{
  "train_examples": 145000,
  "horizontal_flip": false,
  "init": "torch_default",
  "beta2": 0.99,
  "lr_schedule": "linear"
}
Rows from block 12 of the encoder of a small segmentation model, named by matrix and row number. Rows with one number belong to one channel. Each number is 200 + 20 x the weight over its row's rms, rounded and kept within 0 to 999. All counts start at 0. After the name is the row's rms in percent of the matrix's.
Before each channel's rows are labels from the 100 images, of 14848, where the channel reaches its highest value: "responds to" is what is common among them. Only what is clearly more common there than usual is listed. The data: rendered rooms with furniture.
# convs1: 3x3 conv, stride 2 (encoder.blocks.12.convs.1.weight, 104x104x3x3, each kernel summed), inputs 0-103
# convs2: expand pointwise conv (encoder.blocks.12.convs.2.weight, 432x104x1x1, transposed), outputs 0-107

responds to: count: zero
convs1.62,090,200,182,166,177,204,192,211,167,186,187,205,195,227,205,158,206,196,186,183,191,207,186,204,134,204,227,191,206,183,183,192,207,247,165,189,194,235,201,188,219,187,189,213,151,213,193,177,178,209,203,187,189,196,189,195,193,230,240,184,234,160,197,225,214,199,192,202,153,192,196,195,197,190,193,226,185,197,219,172,203,190,208,202,186,209,221,253,198,217,203,171,204,193,190,198,195,154,202,195,201,215,189,207,208
convs2.62,104,206,195,239,207,172,179,221,236,209,246,197,208,226,212,213,204,226,241,218,191,204,223,208,194,213,203,185,188,230,201,220,171,214,216,222,224,225,224,195,164,222,198,230,206,216,175,206,201,212,211,227,221,222,211,196,195,221,221,196,201,172,223,162,209,211,199,216,230,220,186,200,207,233,215,215,240,204,227,180,219,201,201,179,183,238,190,171,222,220,213,230,222,211,220,174,233,173,232,220,182,205,189,219,226,180,213,188,188

responds to: table; largest object: table
convs1.100,078,197,178,190,174,199,200,195,229,215,214,189,220,202,193,211,218,224,189,220,222,198,214,219,219,229,187,191,202,206,227,181,216,224,197,223,236,158,194,204,208,178,237,194,170,171,208,188,233,222,216,203,211,207,231,229,208,196,205,173,181,229,238,182,161,180,206,194,233,214,215,191,201,220,213,195,161,146,223,219,195,207,219,201,208,218,174,227,212,177,202,197,198,200,201,224,221,181,230,191,183,173,230,210,179
convs2.100,075,187,191,206,183,236,256,175,188,206,160,185,203,182,177,218,195,185,186,220,222,166,169,185,235,200,193,202,243,186,140,191,224,189,184,183,188,190,190,207,197,172,200,197,219,176,202,192,166,158,184,193,193,186,182,228,167,195,195,203,227,249,230,202,199,179,170,185,225,187,219,150,207,235,194,190,170,193,190,178,190,183,184,217,202,187,178,189,197,188,229,184,182,211,183,208,183,198,200,251,253,201,227,198,192,191,196,206,224

responds to: table; ladder
convs1.66,099,187,190,194,190,208,185,172,197,225,217,187,170,229,158,175,183,192,196,150,187,216,220,160,195,213,212,200,186,158,184,203,199,152,196,149,193,199,179,179,192,194,172,190,224,208,165,236,192,191,198,169,195,181,193,218,186,188,188,208,184,218,183,215,173,187,227,226,184,187,180,179,223,219,185,207,175,174,203,180,190,192,197,182,204,181,183,229,176,175,189,199,210,196,185,181,221,217,194,220,211,203,227,210,233
convs2.66,138,188,214,163,193,235,198,209,195,212,228,179,166,191,194,217,144,195,165,226,194,208,206,210,191,179,195,174,232,195,212,178,216,194,201,181,183,216,189,197,237,195,210,164,177,185,188,237,189,225,206,234,181,207,182,175,220,199,189,182,212,190,218,195,168,173,227,215,203,181,236,180,199,172,178,178,184,189,171,220,192,212,193,219,202,165,212,216,197,198,189,205,178,179,216,174,189,171,206,212,167,175,241,192,172,169,203,214,200

responds to: count: zero
convs1.50,125,187,187,246,206,201,186,186,206,207,181,184,190,154,214,204,196,193,216,206,181,202,222,219,210,176,227,197,197,200,189,167,202,225,189,194,189,199,190,182,178,184,196,199,197,192,199,213,189,203,172,199,175,185,196,208,193,179,178,166,208,180,198,188,183,193,198,142,201,189,188,211,167,226,180,184,185,204,181,155,232,168,185,183,182,177,183,144,185,193,175,173,216,181,199,197,220,190,182,190,188,152,203,174,152
convs2.50,111,203,172,170,206,178,201,192,198,192,220,176,245,183,202,227,200,187,197,214,213,176,170,179,207,193,199,163,239,171,208,181,215,193,176,199,180,178,186,209,194,184,174,189,171,181,194,232,215,224,175,232,195,199,180,193,205,183,183,171,218,201,208,229,177,182,198,179,182,179,225,235,186,200,206,180,192,206,187,244,196,171,171,239,170,188,213,212,200,187,215,173,182,216,162,189,189,218,177,179,197,235,212,187,175,237,178,229,213

responds to: dog; largest object: dog
convs1.103,109,178,197,223,195,213,196,201,208,189,195,183,174,193,171,220,194,210,168,202,194,212,222,210,179,155,230,220,208,183,191,217,202,176,207,181,179,151,188,185,209,179,200,224,213,190,178,198,191,205,211,176,193,193,207,189,195,188,239,243,192,169,192,209,176,200,205,186,216,175,181,203,201,188,175,177,199,160,198,209,194,170,193,180,166,169,197,223,171,194,204,263,221,196,193,177,199,243,190,206,202,206,188,192,250
convs2.103,132,198,164,189,195,180,213,176,180,199,195,193,168,175,199,219,198,192,191,187,214,207,171,194,171,195,192,177,225,164,186,196,199,199,185,184,191,194,194,207,222,186,175,189,188,192,212,174,210,206,173,210,182,189,195,147,195,188,187,190,194,187,159,190,192,202,201,192,221,196,220,200,203,205,223,180,167,199,191,227,211,192,195,247,177,188,194,159,195,191,192,171,186,210,182,198,184,182,207,185,205,195,224,188,191,188,200,156,196

responds to: table; chair; largest object: table
convs1.43,096,218,214,183,212,243,193,197,186,193,186,173,197,193,180,200,200,218,203,193,204,184,186,200,217,249,241,216,160,193,224,236,215,191,168,209,204,205,193,198,209,162,209,188,223,204,196,201,209,203,196,185,206,209,198,235,206,230,220,204,231,211,210,202,181,216,191,261,217,202,209,184,238,205,210,210,180,241,227,217,238,208,203,225,196,209,232,247,211,210,186,208,193,180,201,205,192,192,227,177,210,206,177,231,175
convs2.43,081,189,218,204,200,253,192,197,208,239,223,194,209,206,211,209,188,208,205,190,193,214,186,213,217,182,211,205,226,200,231,172,201,214,205,204,196,202,204,200,199,186,198,196,189,193,216,236,200,227,180,181,188,207,196,171,201,212,186,162,184,230,215,211,188,184,207,184,203,200,185,262,221,187,210,197,201,209,203,168,193,210,242,194,198,199,222,169,206,214,187,212,195,192,201,223,210,153,200,248,227,201,188,208,202,224,201,199,164

responds to: dog; chair; largest object: dog; largest object: chair
convs1.42,120,191,192,196,187,224,209,193,229,214,198,192,193,150,155,215,199,217,189,216,204,208,235,210,208,231,223,190,217,182,225,197,198,214,195,204,201,180,195,196,201,169,208,218,188,181,186,193,211,196,216,181,214,199,212,189,209,151,250,155,208,175,204,203,182,170,210,201,196,196,190,173,130,188,188,187,236,169,199,161,196,186,203,201,150,187,207,229,189,225,205,192,217,206,197,194,225,200,192,183,195,187,192,195,217
convs2.42,095,201,150,191,203,266,211,192,171,215,230,205,202,185,230,159,199,184,195,227,212,200,197,204,205,195,199,215,208,184,207,189,180,196,202,186,202,191,204,233,215,192,208,191,196,196,217,189,212,209,186,240,195,192,196,201,214,199,212,188,193,245,216,194,210,206,196,196,197,205,184,223,205,229,128,193,186,191,199,248,191,189,213,214,231,193,189,209,201,198,217,189,206,186,192,224,186,197,194,213,193,187,200,189,190,207,209,218,206

responds to: count: zero
convs1.81,076,229,153,213,195,211,208,224,204,213,176,198,201,229,235,187,189,195,211,188,193,184,235,230,155,172,192,213,230,215,177,180,205,228,176,213,211,194,206,200,191,209,213,198,143,157,210,180,197,205,166,206,202,210,197,189,182,217,211,200,203,218,198,211,215,180,160,191,177,198,199,198,198,176,196,231,192,211,213,181,178,232,187,202,181,218,204,209,193,224,217,152,229,182,205,201,192,188,207,184,193,157,231,185,174
convs2.81,080,209,214,230,210,192,176,206,215,193,200,227,169,217,219,184,243,205,198,222,241,183,210,199,181,226,204,190,213,224,244,239,155,218,212,211,211,186,196,150,179,202,191,229,163,224,220,195,184,203,187,219,213,184,217,221,150,213,210,220,185,234,178,216,215,238,191,208,220,210,220,164,195,287,219,212,224,188,225,202,212,186,198,205,191,235,221,232,191,183,186,205,233,165,200,185,204,210,200,199,187,182,166,206,220,240,186,200,221

responds to: table; largest object: table
convs1.63,059,180,192,208,216,167,229,206,224,217,221,206,187,208,247,210,208,208,188,199,222,210,162,248,217,186,250,174,224,187,196,215,217,212,201,198,208,201,200,197,183,201,203,238,212,183,188,200,229,223,258,189,228,226,206,198,202,192,206,167,178,181,207,165,184,169,188,166,234,216,192,192,168,215,207,206,189,151,192,215,203,222,232,189,199,204,192,221,190,182,188,222,196,195,195,191,216,198,184,194,211,201,230,204,197
convs2.63,063,222,191,223,204,184,241,199,202,213,174,201,202,207,170,207,242,197,212,229,231,203,222,188,203,200,193,200,159,225,178,229,223,189,214,208,210,183,206,192,228,185,186,217,195,220,219,185,219,205,174,211,196,207,206,202,219,187,193,218,240,135,199,200,209,229,202,198,221,178,215,226,181,220,173,204,211,193,212,205,222,210,190,189,184,198,187,183,206,209,242,215,224,225,196,194,204,241,204,234,184,178,212,225,193,147,183,228,193

responds to: table; largest object: table
convs1.101,090,194,206,183,207,193,203,188,221,213,215,193,185,192,206,232,189,220,234,202,202,187,194,206,192,240,176,193,186,168,177,175,202,189,194,193,194,193,175,178,180,173,203,210,192,184,173,190,195,189,199,159,197,196,212,224,191,208,209,147,181,210,185,184,162,142,177,228,159,195,183,200,242,147,184,200,176,168,193,208,168,217,194,210,192,190,162,219,191,174,186,229,205,221,214,187,216,229,204,191,203,198,200,207,200
convs2.101,123,230,230,223,219,179,204,185,194,202,206,232,218,202,192,193,251,209,214,224,218,221,192,206,196,229,206,209,235,213,195,234,197,200,210,207,204,192,220,198,233,208,181,228,185,221,180,242,212,224,242,223,216,177,214,191,195,213,229,226,195,198,199,204,224,240,199,214,206,219,197,211,189,188,208,202,194,201,209,196,205,204,195,191,224,229,201,206,205,207,213,196,230,206,179,192,206,236,195,210,204,208,187,205,216,181,181,243,195

responds to: lamp; largest object: lamp
convs1.97,123,191,200,219,211,183,218,202,178,180,200,205,186,206,199,216,198,180,210,191,185,203,163,191,165,193,187,220,202,195,141,223,182,153,248,171,187,178,204,202,182,222,164,204,193,193,189,198,172,191,239,197,193,187,192,208,202,174,211,194,178,220,183,204,217,223,204,186,148,192,196,209,197,199,192,198,237,169,202,228,189,204,204,179,203,192,218,208,196,206,222,206,198,212,196,197,228,247,186,181,226,231,218,204,254
convs2.97,103,198,170,183,198,199,194,218,223,211,203,160,239,220,210,205,172,218,175,203,200,219,229,203,152,168,215,212,153,208,215,154,201,193,222,206,176,214,189,210,161,204,216,150,187,215,219,212,185,162,214,220,189,217,182,188,214,211,179,162,178,198,210,182,164,154,223,211,206,179,221,252,215,211,186,197,227,216,169,254,194,160,229,190,196,175,171,212,204,224,209,218,147,167,188,186,206,200,193,200,183,167,182,195,199,186,223,180,173

responds to: count: four; sofa; largest object: sofa; largest object: barrel
convs1.51,107,184,191,150,212,215,209,194,195,226,166,227,203,190,225,240,180,169,164,192,189,201,234,192,213,185,237,204,225,197,232,207,195,204,232,190,182,198,226,211,200,219,180,204,233,184,196,185,195,202,187,200,195,191,202,198,210,223,198,208,211,241,202,195,209,208,184,196,226,212,195,213,193,230,203,215,191,169,223,223,234,188,200,161,215,231,188,164,203,209,201,190,194,189,194,201,201,158,142,181,232,210,220,171,193
convs2.51,102,186,212,218,216,211,197,219,210,172,188,191,183,207,181,214,189,204,206,179,202,184,217,213,175,201,207,200,200,202,177,197,214,214,201,212,190,190,206,192,199,197,216,208,200,198,218,153,186,180,180,224,208,214,198,181,215,183,207,196,203,187,155,197,184,214,203,193,217,188,200,243,207,184,165,196,200,234,197,199,195,220,232,237,144,205,181,177,217,202,157,201,203,199,196,196,193,172,197,186,198,249,221,214,182,231,176,185,210

responds to: table; largest object: table
convs1.46,081,213,193,192,185,206,195,209,185,189,224,199,182,218,153,209,206,202,212,196,204,220,171,182,229,223,232,240,216,174,207,221,201,207,217,181,196,187,197,187,221,209,184,173,226,212,171,160,193,206,205,175,211,198,203,191,205,211,223,192,229,241,201,202,203,200,230,223,190,199,197,206,192,241,203,204,201,221,214,209,220,205,229,214,234,197,235,220,192,229,261,241,204,228,204,195,216,211,188,194,233,227,222,233,219
convs2.46,092,184,193,218,205,169,178,237,222,198,190,198,257,229,195,182,212,211,196,227,216,227,222,208,201,216,216,213,249,209,163,172,199,208,224,207,205,229,202,213,182,214,211,208,173,207,154,261,210,247,207,187,202,218,203,205,198,229,214,176,205,191,223,226,200,205,198,223,198,202,166,221,211,225,220,207,230,204,196,180,199,215,195,206,183,229,173,199,212,223,253,245,202,173,206,187,226,216,211,165,209,163,207,219,207,192,236,188,164

responds to: count: four; sofa
convs1.93,117,191,189,217,204,231,203,195,227,188,247,172,187,202,191,176,200,207,227,228,193,212,225,223,201,178,186,194,196,178,185,203,204,199,256,216,195,200,176,177,189,177,193,236,169,204,188,229,201,205,218,177,198,200,201,242,194,198,204,230,213,208,203,168,162,144,207,196,193,190,201,187,227,199,187,174,164,209,176,195,189,204,196,205,167,188,195,210,188,185,232,174,228,199,193,190,158,180,191,195,179,170,228,188,190
convs2.93,111,204,236,180,186,217,188,181,165,213,207,197,167,161,216,192,171,185,184,189,205,188,182,195,218,181,179,183,219,172,232,177,222,189,187,175,200,201,196,192,149,197,189,172,190,192,214,173,220,203,128,154,199,190,196,206,234,202,188,188,215,196,206,221,185,191,199,199,179,202,199,208,196,205,191,192,168,192,193,182,190,203,188,226,206,168,196,215,188,198,196,176,168,211,203,217,175,202,207,204,215,197,195,188,193,233,202,225,207